Weights of a small contrastive image-text model: encoder arch swin.
Rows from block 13 of the image encoder of a small contrastive image-text model, named by matrix and row number. Rows with one number belong to one neuron. Each number is 200 + 20 x the weight over its row's rms, rounded and kept within 0 to 999. All counts start at 0.
After each neuron's rows are labels from the 100 images, of 14976, where the neuron reaches its highest value: "responds to" is what is common among them; "patch colour" is the nearest of a few named colours to the mean colour under the peak. Only what is clearly more common there than usual is listed. The data: simulated telescope pictures of galaxies. In brackets: how many of the 100, against the usual share in percent.
# fc1: MLP up (encoder.blocks.13.mlp.fc1.weight, 2048x512), inputs 430-511
# fc2: MLP down (encoder.blocks.13.mlp.fc2.weight, 512x2048, transposed), outputs 430-511

fc1.224,236,211,159,162,211,200,193,202,178,207,228,188,208,193,192,234,224,194,169,190,179,184,230,207,262,194,184,197,167,191,221,216,202,200,200,225,203,228,228,196,183,183,178,241,230,210,181,190,189,220,192,238,211,191,202,212,183,206,189,206,230,150,247,201,236,208,216,222,201,205,200,166,166,192,169,174,189,161,182,212,211,223
fc2.224,203,197,197,176,211,191,193,187,188,188,186,198,169,210,234,226,206,227,178,190,180,213,208,195,203,198,183,183,209,215,177,195,225,190,212,187,181,213,212,202,237,224,192,183,216,234,171,231,217,194,199,218,210,192,190,201,172,153,168,219,224,185,196,194,172,249,204,202,174,203,197,207,197,184,230,196,177,207,225,187,206,211
responds to: barred spiral (100 vs 9.1); bright star with spikes (100 vs 25.6); winding: anticlockwise outward (57 vs 13.4); tilted (45 vs 18.3)
patch colour: brown (39 vs 16.9)

fc1.624,189,181,187,254,186,215,187,169,220,213,214,231,223,221,182,187,213,191,212,194,187,181,200,231,217,211,218,216,203,223,202,214,208,205,185,206,196,219,178,244,224,181,191,190,188,210,205,152,230,163,177,156,218,204,204,215,226,221,231,188,230,194,178,219,197,218,206,164,192,168,232,189,195,194,194,183,213,189,164,163,186,166
fc2.624,235,170,179,182,218,174,205,207,177,166,170,184,183,204,210,186,199,188,230,247,195,165,182,243,188,231,219,200,203,196,194,165,151,216,200,188,191,180,222,186,252,206,228,212,199,206,258,212,203,194,197,159,173,203,191,184,179,215,205,185,169,231,200,183,178,209,204,188,191,204,237,239,179,156,236,238,250,197,204,202,220,204
responds to: barred spiral (100 vs 9.1); winding: clockwise outward (58 vs 13.6); winding: anticlockwise outward (42 vs 13.4)
patch colour: brown (76 vs 16.9)

fc1.644,218,205,180,199,177,218,202,212,178,184,213,189,237,184,183,224,196,225,213,207,198,213,178,213,189,166,213,201,186,214,184,230,197,197,251,188,221,231,211,188,211,179,171,202,183,203,181,180,194,218,209,235,201,191,181,159,198,221,188,207,189,219,222,182,216,197,223,195,214,196,176,222,207,218,197,192,241,208,205,220,199,178
fc2.644,172,201,172,215,176,167,215,170,207,200,193,190,202,194,200,193,201,153,202,165,187,218,189,211,220,225,213,187,208,203,197,199,194,204,224,225,235,202,180,207,175,151,180,224,219,204,217,181,192,180,200,217,185,200,198,212,227,226,215,213,218,202,200,206,163,201,165,188,188,167,226,180,258,196,219,192,207,176,159,192,198,186
responds to: flattened elliptical (100 vs 9)
patch colour: brown (98 vs 16.9)

fc1.186,177,187,210,228,211,184,189,178,220,204,211,227,194,231,199,207,194,204,226,228,231,180,204,204,221,198,210,170,187,205,199,211,185,202,209,211,183,169,144,208,191,204,184,194,184,191,205,239,224,155,226,198,208,154,212,165,210,219,181,186,170,212,189,217,171,200,173,183,177,232,181,219,177,188,208,221,212,200,184,147,166,190
fc2.186,222,207,192,185,214,201,176,214,216,196,199,167,211,210,215,234,194,196,198,217,217,180,187,198,225,216,195,147,226,238,165,198,175,174,201,190,194,207,214,228,204,212,197,184,197,231,197,178,199,186,201,231,209,169,184,165,223,198,205,195,229,204,218,180,189,165,218,232,168,227,210,185,208,220,193,193,195,211,182,230,213,165
responds to: lensed arc (99 vs 9)
patch colour: brown (99 vs 16.9)

fc1.336,182,196,213,191,190,196,192,159,192,195,198,211,199,185,184,198,218,230,159,188,197,221,204,186,194,180,188,184,226,250,182,208,244,189,215,202,188,232,197,199,234,214,211,208,217,189,191,179,160,204,188,178,186,210,209,195,224,211,188,188,262,181,180,158,181,218,210,208,229,215,175,210,224,191,189,203,213,207,215,171,194,181
fc2.336,182,169,190,158,224,215,189,178,222,222,216,222,212,195,210,232,183,202,243,200,192,212,187,235,211,220,209,188,194,214,200,193,202,205,188,181,203,162,201,199,155,226,195,208,206,201,231,191,192,195,184,205,181,203,220,179,206,211,195,240,193,224,210,164,200,177,237,198,205,172,238,224,200,205,193,201,122,178,184,228,184,186
responds to: merging pair (100 vs 8.9); bright star with spikes (100 vs 25.6)
patch colour: brown (89 vs 16.9)

fc1.538,180,195,161,172,246,222,173,198,210,188,208,240,200,223,203,226,213,192,196,223,195,175,183,233,228,187,180,209,175,239,196,246,203,180,214,201,175,196,171,237,171,193,171,202,201,195,216,234,202,209,188,190,209,188,225,184,184,164,214,239,211,187,197,208,205,229,203,212,200,202,185,212,206,197,194,222,223,221,219,200,207,215
fc2.538,192,236,236,213,202,211,205,244,196,173,206,187,208,218,206,192,229,206,217,195,230,208,189,199,216,161,162,199,234,201,189,214,206,198,190,209,220,205,208,216,195,194,197,220,204,199,203,210,203,186,210,246,195,168,210,185,202,197,218,209,176,208,178,211,224,195,176,181,181,227,236,199,208,236,244,210,178,222,227,173,188,187
responds to: edge-on disc (100 vs 9.3)
patch colour: brown (86 vs 16.9)

fc1.189,210,189,201,177,221,203,222,173,236,213,190,215,187,200,192,202,187,171,222,203,212,220,180,190,209,221,222,162,223,197,182,210,213,207,199,222,177,184,228,204,210,201,189,189,228,214,194,217,206,185,171,215,208,227,224,183,179,236,228,189,178,201,217,216,194,177,211,185,189,205,218,212,192,137,208,192,199,196,191,222,189,230
fc2.189,243,184,190,195,175,209,165,209,150,189,202,170,203,208,193,188,190,212,192,212,210,173,236,162,228,224,216,170,210,162,202,178,182,226,210,196,233,190,206,178,189,202,229,181,198,197,211,191,251,224,207,207,187,211,184,200,208,165,185,164,206,200,208,187,176,188,198,221,205,179,200,204,174,205,203,222,202,197,238,209,210,228
responds to: bright star with spikes (100 vs 25.6); round elliptical (57 vs 8.9)
patch colour: brown (41 vs 16.9)

fc1.674,210,205,213,203,196,228,193,199,231,188,214,232,193,181,173,200,235,211,211,225,218,182,253,239,194,179,183,180,202,211,204,211,229,215,224,217,219,198,194,212,203,172,179,206,210,206,196,167,201,191,172,156,216,210,224,231,174,178,216,193,191,190,201,210,172,212,212,207,199,197,226,234,199,208,218,226,235,208,217,198,185,221
fc2.674,212,156,201,192,216,186,175,194,211,178,215,230,186,194,212,203,173,202,201,205,208,199,205,203,207,181,199,192,191,198,183,203,187,226,206,196,191,213,181,179,199,220,214,226,162,177,220,197,202,164,223,221,185,228,185,184,215,169,209,181,195,219,200,185,202,207,214,184,208,192,210,221,216,142,215,248,165,160,195,190,227,200
responds to: merging pair (100 vs 8.9)
patch colour: brown (97 vs 16.9)

fc1.63,196,177,200,211,206,240,174,172,234,199,215,171,211,199,181,202,212,196,236,214,186,237,209,218,185,180,199,208,160,225,193,202,199,220,190,204,231,196,211,213,200,212,171,174,226,219,217,208,197,224,215,177,228,230,232,197,216,195,212,198,200,196,199,205,168,180,175,204,209,173,232,207,229,200,221,195,203,217,174,206,185,195
fc2.63,170,186,227,244,184,189,176,181,181,177,175,219,207,187,195,169,182,217,185,231,205,218,200,178,196,174,211,213,208,208,217,201,224,218,227,188,262,204,193,197,191,191,217,214,219,191,174,237,230,237,200,199,177,180,209,194,178,218,185,164,185,196,176,185,205,191,213,157,177,197,226,225,195,197,179,199,185,196,218,190,186,255
responds to: lensed arc (100 vs 9); bright star with spikes (100 vs 25.6)
patch colour: brown (90 vs 16.9)

fc1.256,167,189,201,217,207,201,207,184,190,226,197,201,204,193,212,189,189,160,202,233,199,178,224,226,179,207,186,191,197,231,173,192,173,210,209,220,178,220,194,166,188,200,229,191,229,160,200,199,146,225,145,181,190,193,225,179,179,205,181,196,197,204,220,190,209,204,200,189,190,231,261,215,180,205,172,216,187,218,208,225,205,179
fc2.256,178,211,211,211,202,208,206,207,239,190,200,186,221,208,207,217,187,207,221,225,226,175,217,190,222,207,171,197,206,197,201,204,171,220,238,205,195,181,200,215,156,165,190,236,185,172,209,189,191,182,189,201,193,216,230,218,193,201,201,201,208,244,185,199,245,205,209,226,221,152,181,218,180,207,172,216,200,204,163,198,210,191
responds to: bright star with spikes (100 vs 25.6); barred spiral (88 vs 9.1); winding: clockwise outward (50 vs 13.6); tilted (48 vs 18.3)
patch colour: brown (64 vs 16.9)

fc1.540,222,223,190,191,188,166,199,206,206,180,207,178,253,204,206,197,197,211,220,187,190,212,216,174,168,201,197,234,233,222,198,184,176,198,210,186,225,166,183,202,207,231,140,182,179,202,195,182,205,177,207,148,187,221,225,214,152,206,198,197,192,193,197,195,231,190,197,182,218,187,198,175,194,246,209,180,191,213,206,225,208,197
fc2.540,187,191,198,195,236,227,198,187,201,196,206,206,235,229,158,193,234,203,204,223,221,149,243,189,202,147,200,145,183,226,223,225,202,163,242,238,212,210,213,234,169,207,213,227,230,202,214,227,197,201,189,204,204,168,198,190,211,160,192,252,198,177,193,216,186,166,202,181,214,179,234,235,183,172,189,198,234,193,181,174,213,224
responds to: lensed arc (100 vs 9)
patch colour: brown (74 vs 16.9)

fc1.376,193,183,182,209,197,224,239,198,195,149,204,214,207,154,178,209,184,186,164,170,189,205,196,216,184,216,216,181,212,212,225,190,188,206,214,222,187,198,163,176,219,196,195,180,168,182,229,202,201,191,181,188,192,231,203,197,225,163,216,165,188,219,192,208,215,230,220,192,207,204,211,210,173,226,219,191,237,222,193,203,163,213
fc2.376,177,211,197,187,214,190,231,209,244,199,195,216,182,211,204,187,206,218,203,174,190,188,197,196,206,160,184,202,169,165,193,199,201,226,197,221,212,215,241,223,175,233,225,207,185,194,180,204,208,160,191,172,208,219,202,205,200,220,222,233,201,234,204,158,183,179,210,221,177,258,177,206,204,221,203,218,205,195,192,224,227,167
responds to: ring galaxy (100 vs 9.4); tilted (58 vs 18.3); small (55 vs 23.9)
patch colour: brown (100 vs 16.9)

fc1.379,208,174,201,169,201,194,191,189,220,204,203,161,188,201,183,209,209,227,179,244,201,214,161,217,205,187,209,192,164,217,194,237,236,180,200,222,185,196,207,200,199,198,198,187,230,211,229,169,178,200,169,217,203,214,184,214,194,204,206,216,206,202,162,147,214,206,219,218,188,192,211,210,212,230,177,197,151,233,187,238,207,188
fc2.379,222,221,195,200,193,189,197,170,184,198,228,256,229,195,178,181,185,171,216,176,167,196,187,231,185,224,220,227,169,209,156,214,206,196,207,196,134,207,228,218,218,235,238,188,190,216,204,203,208,230,181,184,195,199,183,188,209,183,169,210,202,214,205,216,183,198,174,180,221,228,200,199,201,162,208,217,203,190,201,194,198,173
responds to: ring galaxy (100 vs 9.4); tilted (65 vs 18.3)
patch colour: brown (100 vs 16.9)

fc1.767,187,185,171,226,217,171,155,222,214,197,197,176,209,210,223,216,206,201,201,217,184,224,195,174,180,237,193,203,214,216,214,221,178,202,189,189,220,199,176,193,208,183,214,216,237,210,186,193,190,221,185,203,173,195,212,171,227,195,164,209,193,169,157,197,190,172,193,173,222,225,193,181,218,169,174,185,195,182,174,194,227,191
fc2.767,190,209,204,216,211,190,195,223,213,179,183,193,244,205,191,212,167,215,189,131,231,179,200,205,216,204,208,209,205,187,156,183,192,188,186,158,222,198,221,195,188,224,175,182,181,193,200,155,170,176,169,207,193,228,194,207,206,169,231,201,186,242,188,225,189,207,200,219,210,185,193,190,235,201,182,201,230,197,218,194,182,195
responds to: lensed arc (87 vs 9)
patch colour: brown (48 vs 16.9)

fc1.556,211,207,214,200,195,202,231,221,177,196,189,199,196,217,168,179,229,191,194,217,195,189,212,173,184,161,243,176,202,222,209,216,223,226,190,207,188,196,187,202,202,205,151,216,226,234,209,219,183,243,184,190,206,205,203,188,156,183,187,219,219,239,211,200,200,218,197,188,186,207,203,200,180,212,189,187,185,248,217,214,182,231
fc2.556,183,200,171,189,179,204,214,215,180,219,203,196,232,208,199,212,198,190,204,225,227,235,208,165,187,186,186,152,239,178,184,186,213,229,229,193,212,177,226,188,169,204,202,193,178,191,198,202,245,186,187,199,178,199,196,211,180,202,198,228,190,208,222,201,185,204,214,179,209,206,205,214,198,180,205,228,205,187,187,235,200,159
responds to: ring galaxy (90 vs 9.4)
patch colour: brown (55 vs 16.9)

fc1.263,166,215,199,191,201,204,195,182,202,240,214,209,198,183,197,205,243,177,173,194,182,236,207,196,189,188,230,168,186,231,195,190,203,227,192,181,200,211,179,230,190,217,203,175,229,215,196,224,211,175,206,182,197,228,169,198,190,181,171,172,219,199,235,185,206,212,219,233,200,191,195,218,174,242,182,203,174,231,187,207,204,200
fc2.263,187,210,177,218,230,223,215,203,230,239,175,217,191,191,226,203,173,199,189,223,194,230,238,214,159,194,217,218,122,191,196,212,197,196,189,217,209,190,198,262,187,234,213,230,187,208,180,179,201,205,179,211,183,186,198,189,212,189,220,200,202,215,193,208,186,186,199,208,208,187,199,192,185,150,215,213,239,187,173,203,179,209
responds to: merging pair (100 vs 8.9)
patch colour: brown (53 vs 16.9)

fc1.434,180,203,176,190,207,255,199,221,191,211,191,193,192,198,221,179,161,219,210,199,207,224,190,209,228,188,225,204,236,225,180,243,217,197,179,198,218,191,246,197,191,201,182,196,220,236,209,180,203,208,203,227,184,187,202,201,213,214,189,191,196,203,198,181,182,212,183,212,205,171,173,214,215,199,217,189,211,212,224,214,192,187
fc2.434,215,183,219,189,173,178,194,207,203,187,206,227,187,189,217,216,235,200,187,175,220,184,228,221,181,224,203,212,175,205,175,192,176,209,199,200,195,198,177,192,240,165,225,200,237,199,204,209,185,184,202,214,188,199,194,209,181,190,218,187,223,214,257,186,197,218,211,193,251,196,209,209,156,211,232,192,190,208,218,202,193,233
responds to: flattened elliptical (100 vs 9); bright star with spikes (96 vs 25.6)
patch colour: brown (67 vs 16.9); grey (33 vs 3.7)

fc1.591,198,172,212,199,188,210,220,208,176,206,221,202,210,216,204,217,231,210,211,236,190,163,181,180,227,181,209,175,192,208,221,217,242,222,197,163,166,206,184,205,181,186,173,178,186,238,199,229,207,196,170,206,215,198,217,190,221,185,221,238,156,245,210,200,193,210,158,198,179,230,219,239,198,219,212,212,221,172,167,207,219,228
fc2.591,214,227,214,201,194,205,183,172,175,201,162,173,199,196,201,203,210,224,213,229,218,203,201,219,236,176,193,188,218,212,193,197,221,199,198,184,219,197,215,212,248,188,195,201,160,203,188,259,201,195,229,213,205,156,177,183,176,215,178,183,205,203,167,218,214,179,210,200,165,205,224,209,198,207,181,232,182,165,186,192,189,199
responds to: edge-on disc (100 vs 9.3)
patch colour: brown (52 vs 16.9)

fc1.209,216,222,204,247,180,183,212,177,224,211,206,191,199,186,211,172,239,203,198,218,169,194,203,205,241,220,217,188,199,225,209,201,173,194,158,214,210,197,174,198,185,192,191,234,212,214,181,197,190,179,174,208,210,203,159,183,208,206,191,200,215,173,217,198,226,222,216,207,151,209,183,241,210,201,197,218,192,191,221,181,221,212
fc2.209,155,187,208,218,224,195,196,214,182,178,198,212,221,187,192,216,177,207,162,202,193,199,204,219,177,187,201,204,205,176,191,230,214,213,205,243,180,210,213,191,211,193,176,212,177,203,206,230,216,187,180,190,187,211,199,218,171,175,209,159,202,212,219,208,169,211,195,187,179,204,203,204,149,204,203,253,191,187,202,198,211,178
responds to: ring galaxy (80 vs 9.4); tilted (50 vs 18.3)
patch colour: brown (82 vs 16.9)

fc1.707,187,192,211,202,216,214,165,196,217,230,197,215,214,204,171,219,193,173,213,201,191,189,212,170,201,216,189,237,170,198,229,192,169,182,204,193,240,188,207,195,221,191,205,194,230,201,189,194,197,190,201,238,179,231,169,223,211,207,214,215,193,198,188,202,212,208,203,170,190,185,206,185,240,227,205,180,176,167,230,219,207,203
fc2.707,157,226,205,234,214,219,206,238,190,170,222,188,186,190,222,202,230,236,191,163,215,204,203,199,187,175,179,165,238,188,198,198,197,227,162,233,189,212,240,183,218,220,212,193,210,245,168,171,172,197,205,200,172,186,238,172,203,206,212,173,214,164,188,174,189,209,215,214,178,186,173,230,198,223,181,225,199,215,214,188,228,206
responds to: lensed arc (95 vs 9)
patch colour: brown (56 vs 16.9)

fc1.411,225,162,175,168,208,192,205,225,184,196,193,201,198,215,225,231,223,203,192,216,211,180,234,195,140,172,207,176,228,214,209,196,186,227,229,172,174,204,180,180,189,210,227,195,213,214,228,185,177,178,210,213,210,214,220,225,183,228,219,165,232,208,218,221,174,200,167,217,213,218,198,202,208,176,198,189,193,226,200,190,180,220
fc2.411,186,181,183,193,231,167,221,203,189,180,195,201,193,202,185,168,182,196,210,207,188,250,186,223,208,199,215,199,208,235,243,210,206,216,168,228,183,245,177,192,189,196,196,179,188,228,216,202,198,196,182,194,225,208,217,184,185,224,192,224,196,174,171,217,213,175,221,205,211,244,217,195,204,220,229,214,187,211,236,184,187,199
responds to: bright star with spikes (96 vs 25.6); star cluster (89 vs 9.1)
patch colour: brown (57 vs 16.9)

fc1.683,192,226,220,203,213,207,190,196,231,179,218,190,242,228,161,231,181,204,178,155,244,192,194,201,205,222,147,198,164,204,201,217,176,207,227,226,211,207,197,217,206,201,199,223,205,193,198,201,178,204,191,234,183,186,235,171,204,167,196,211,158,200,211,171,198,193,194,204,206,177,206,216,226,186,208,219,153,207,174,188,120,196
fc2.683,195,185,188,219,168,181,192,196,209,185,208,211,216,185,181,195,159,228,237,221,188,187,204,197,198,206,209,160,224,216,206,196,215,181,219,232,230,185,196,185,179,184,146,226,219,210,198,182,190,200,215,224,193,191,220,176,202,222,191,232,216,201,222,158,197,195,219,172,216,185,173,198,235,182,186,199,195,200,241,243,187,178
responds to: lensed arc (100 vs 9); bright star with spikes (100 vs 25.6)
patch colour: brown (100 vs 16.9)

fc1.328,193,180,192,198,179,239,199,176,190,217,233,199,205,209,205,237,192,201,186,222,186,221,197,172,199,214,252,197,149,219,196,194,207,199,200,176,177,215,215,187,196,181,220,198,206,219,231,169,198,177,179,193,199,212,201,178,208,205,211,186,232,169,165,155,174,207,195,206,174,199,212,208,216,220,202,190,222,174,213,246,209,181
fc2.328,184,200,129,215,146,187,189,179,172,206,203,195,197,200,176,180,238,186,185,239,207,181,212,195,200,193,192,199,201,167,237,210,219,227,207,221,212,227,211,191,178,185,172,190,175,203,193,216,186,189,215,156,207,196,190,224,207,182,215,211,180,208,210,218,177,227,204,177,230,194,224,235,159,208,199,233,195,197,211,194,187,222
responds to: edge-on disc (100 vs 9.3)
patch colour: brown (54 vs 16.9)

fc1.756,217,190,217,242,184,194,216,214,159,169,182,188,166,221,183,206,218,207,184,210,215,173,219,193,171,228,196,205,189,192,207,235,180,244,189,187,221,202,225,189,190,179,206,198,228,184,208,182,250,170,206,198,183,189,222,191,186,149,204,190,213,175,214,230,207,200,220,234,166,199,168,160,184,207,191,201,200,185,204,173,189,186
fc2.756,191,221,206,199,191,207,186,178,192,184,228,220,197,209,227,191,175,221,162,217,186,236,212,215,238,176,169,206,210,177,151,195,237,213,204,167,198,229,236,176,204,231,197,202,142,155,196,222,218,195,219,195,180,202,218,200,177,180,188,178,233,207,245,211,188,208,169,185,188,174,185,176,230,195,234,175,233,200,198,233,180,182
responds to: flattened elliptical (100 vs 9)
patch colour: brown (49 vs 16.9)

fc1.469,185,218,186,188,189,182,225,214,170,192,219,221,207,205,175,211,227,217,175,222,187,193,214,182,198,177,205,186,180,194,201,222,200,172,219,209,233,199,221,205,203,199,193,194,173,143,190,190,177,218,214,192,174,197,224,135,212,190,217,208,223,199,201,188,178,184,207,228,211,202,210,224,195,216,205,227,227,214,214,205,213,208
fc2.469,178,202,230,188,192,188,202,195,209,200,215,193,220,179,165,202,181,182,203,182,169,190,182,175,179,214,218,183,213,219,202,171,181,180,190,203,219,200,185,172,195,189,200,206,188,178,185,201,184,198,182,189,203,199,198,209,193,206,210,203,199,184,219,205,191,194,216,221,172,187,188,190,180,222,158,202,183,182,203,254,205,222
responds to: barred spiral (100 vs 9.1); bright star with spikes (100 vs 25.6); tilted (66 vs 18.3); winding: anticlockwise outward (56 vs 13.4)
patch colour: grey (63 vs 3.7); brown (37 vs 16.9)

fc1.543,218,191,209,189,214,189,240,232,205,241,224,224,204,176,196,170,153,198,211,221,205,157,217,203,181,207,242,161,174,271,190,166,221,207,202,198,211,185,201,175,221,208,236,172,219,222,189,216,211,194,202,204,191,188,203,163,200,188,212,173,222,194,208,143,205,200,243,244,228,203,177,214,185,188,180,211,233,208,172,195,183,197
fc2.543,209,179,183,203,178,207,194,200,220,164,185,204,201,227,193,200,177,202,213,170,222,208,210,203,221,198,228,205,207,178,193,212,192,207,225,207,190,202,173,201,223,177,185,187,204,209,224,214,196,186,196,201,214,227,150,199,205,181,231,163,162,255,203,221,225,158,213,179,198,200,201,174,228,193,248,204,215,207,157,198,205,207
responds to: ring galaxy (87 vs 9.4); bright star with spikes (87 vs 25.6); tilted (46 vs 18.3)
patch colour: brown (87 vs 16.9)

fc1.79,201,184,181,163,196,177,205,189,212,175,202,215,205,208,201,195,207,183,175,177,192,202,201,199,175,185,180,237,248,186,196,197,195,216,207,203,206,181,208,175,212,237,150,214,173,218,202,192,181,176,147,200,196,206,212,202,170,187,188,212,209,179,224,228,212,203,218,204,229,206,227,207,192,200,195,182,224,212,241,213,252,180
fc2.79,199,208,218,169,192,196,176,210,173,206,222,204,210,191,198,196,210,242,177,218,146,207,197,213,156,186,202,178,185,187,188,192,191,197,190,202,183,199,202,181,203,209,224,234,211,151,251,202,191,211,169,185,224,212,195,222,188,240,187,211,189,184,211,220,172,201,199,223,177,183,187,223,196,228,188,215,199,199,179,204,200,233
responds to: merging pair (100 vs 8.9)
patch colour: brown (51 vs 16.9)

fc1.121,158,183,162,201,184,230,208,200,208,204,227,186,185,220,167,209,210,184,205,181,156,160,210,206,163,173,216,224,212,218,218,204,222,192,209,185,235,208,221,155,178,155,209,195,233,203,208,184,231,190,213,225,170,222,208,228,191,241,208,226,224,217,202,196,159,194,204,173,199,178,195,226,172,222,202,206,171,220,230,195,203,232
fc2.121,187,199,189,216,177,228,171,202,201,201,195,175,200,165,191,182,175,226,191,226,184,212,197,182,191,200,197,155,207,204,177,190,197,231,221,176,205,192,158,182,201,198,210,173,189,188,229,201,212,180,199,167,194,179,174,178,205,179,188,163,188,199,226,215,217,236,211,199,196,194,257,202,224,207,192,203,202,222,220,203,189,213
responds to: bright star with spikes (100 vs 25.6); merging pair (98 vs 8.9)
patch colour: brown (53 vs 16.9)

fc1.329,192,194,214,183,218,188,180,198,231,206,205,233,215,210,231,242,195,150,196,190,191,192,213,231,172,204,206,170,182,205,219,219,179,181,217,186,181,215,171,169,195,205,210,193,198,191,228,232,216,202,147,178,231,215,212,228,216,169,172,179,190,197,200,206,188,174,189,163,230,186,179,195,223,186,212,205,181,183,197,211,208,207
fc2.329,191,215,172,199,207,200,185,204,226,192,192,189,177,186,221,217,202,204,210,206,185,194,224,201,217,211,197,187,182,205,222,200,232,211,191,215,223,207,176,193,170,222,219,186,156,195,205,239,210,216,193,168,225,210,188,223,186,213,213,203,212,187,234,164,202,196,210,232,227,200,200,255,208,181,213,220,180,185,208,217,199,190
responds to: ring galaxy (100 vs 9.4); bright star with spikes (100 vs 25.6); tilted (49 vs 18.3)
patch colour: brown (81 vs 16.9)

fc1.565,224,187,193,189,195,211,245,164,226,149,231,205,231,185,157,216,180,175,168,194,189,205,205,183,151,182,210,174,185,204,202,182,233,190,186,217,188,200,248,183,192,204,173,171,202,234,204,187,196,217,175,186,235,220,190,185,194,199,204,169,204,204,169,204,191,187,197,194,200,210,193,206,224,218,198,192,215,189,207,221,179,214
fc2.565,211,189,233,201,210,170,248,186,192,192,163,189,214,236,174,137,204,201,207,205,201,182,153,213,209,191,209,199,211,202,189,214,212,193,192,186,193,216,210,181,190,243,229,170,197,196,217,194,187,175,211,169,200,183,193,190,198,206,196,201,204,235,202,188,221,183,202,183,203,243,181,227,191,200,198,231,207,197,213,187,192,208
responds to: ring galaxy (100 vs 9.4); tilted (66 vs 18.3)
patch colour: brown (100 vs 16.9)

fc1.57,199,204,185,215,245,253,190,177,195,228,218,204,200,205,216,214,197,209,203,190,218,212,203,224,175,174,203,178,229,250,168,222,197,199,218,185,153,204,214,180,224,201,182,176,238,190,178,206,208,199,189,195,188,224,180,204,182,201,217,199,185,202,238,215,169,193,181,176,200,211,184,222,181,195,189,195,220,211,220,195,184,230
fc2.57,216,154,210,214,147,190,203,241,201,219,219,204,171,194,231,202,203,179,213,202,202,194,205,178,231,227,192,199,220,213,227,199,200,216,205,173,220,155,214,179,197,205,182,198,225,195,201,169,207,197,211,191,225,186,206,184,199,196,195,195,163,217,199,210,178,205,201,207,178,192,227,201,199,193,204,163,160,195,204,151,242,243
responds to: bright star with spikes (100 vs 25.6); round elliptical (53 vs 8.9); barred spiral (41 vs 9.1)
patch colour: grey (31 vs 3.7)

fc1.17,210,212,167,200,182,198,174,200,177,223,208,229,198,220,171,195,230,233,188,196,198,206,221,185,191,203,222,227,175,199,218,168,183,224,224,191,225,212,164,214,192,213,230,203,231,190,202,190,216,191,227,210,181,196,219,216,204,212,203,172,205,212,185,205,149,207,201,211,172,191,191,233,175,183,179,162,223,242,217,210,194,207
fc2.17,244,194,200,188,207,226,217,180,191,211,199,195,203,213,187,163,204,209,193,211,214,200,209,212,185,200,207,221,215,215,217,222,220,189,170,179,194,246,214,204,233,205,185,200,156,218,200,180,211,209,197,230,217,188,168,192,195,218,194,203,204,155,202,180,210,178,209,214,171,189,222,214,178,243,205,209,173,198,222,220,197,193
responds to: edge-on disc (81 vs 9.3)
patch colour: brown (71 vs 16.9)

fc1.641,225,180,213,211,201,210,233,221,164,200,197,215,197,185,231,218,195,173,222,199,216,200,175,219,162,219,194,184,183,223,205,207,177,193,209,222,170,198,191,196,220,205,166,215,220,193,184,244,168,163,212,203,207,195,205,207,199,208,212,206,256,190,214,201,185,245,213,167,223,189,207,208,164,191,202,240,194,208,191,177,198,166
fc2.641,168,206,210,235,214,192,213,221,194,213,170,214,228,215,189,203,205,214,193,189,193,203,202,194,180,224,192,198,163,172,167,197,205,224,182,189,191,171,222,207,170,182,174,186,166,243,230,194,222,215,205,210,153,204,182,192,210,196,222,223,191,194,169,195,194,225,177,209,160,232,203,219,172,212,193,201,229,188,191,206,192,198
responds to: flattened elliptical (100 vs 9)
patch colour: brown (44 vs 16.9)

fc1.183,223,230,203,200,196,222,184,189,191,188,192,189,237,179,233,191,204,190,196,217,210,204,186,185,215,216,214,196,173,211,223,185,228,207,191,232,217,195,239,233,213,213,212,174,232,188,198,207,199,178,200,221,172,196,214,176,163,229,217,221,212,185,204,208,212,172,159,179,208,199,204,185,223,193,183,186,203,223,167,188,222,211
fc2.183,188,192,139,173,201,209,205,204,206,165,155,233,213,159,141,204,196,199,250,202,184,191,207,248,199,205,192,183,204,214,184,170,213,194,209,195,194,196,190,189,234,163,146,184,188,238,222,212,201,178,175,172,205,224,165,193,187,212,208,219,199,199,202,210,178,190,222,184,141,188,221,231,196,216,208,199,150,193,228,219,212,198
responds to: merging pair (100 vs 8.9)
patch colour: brown (41 vs 16.9)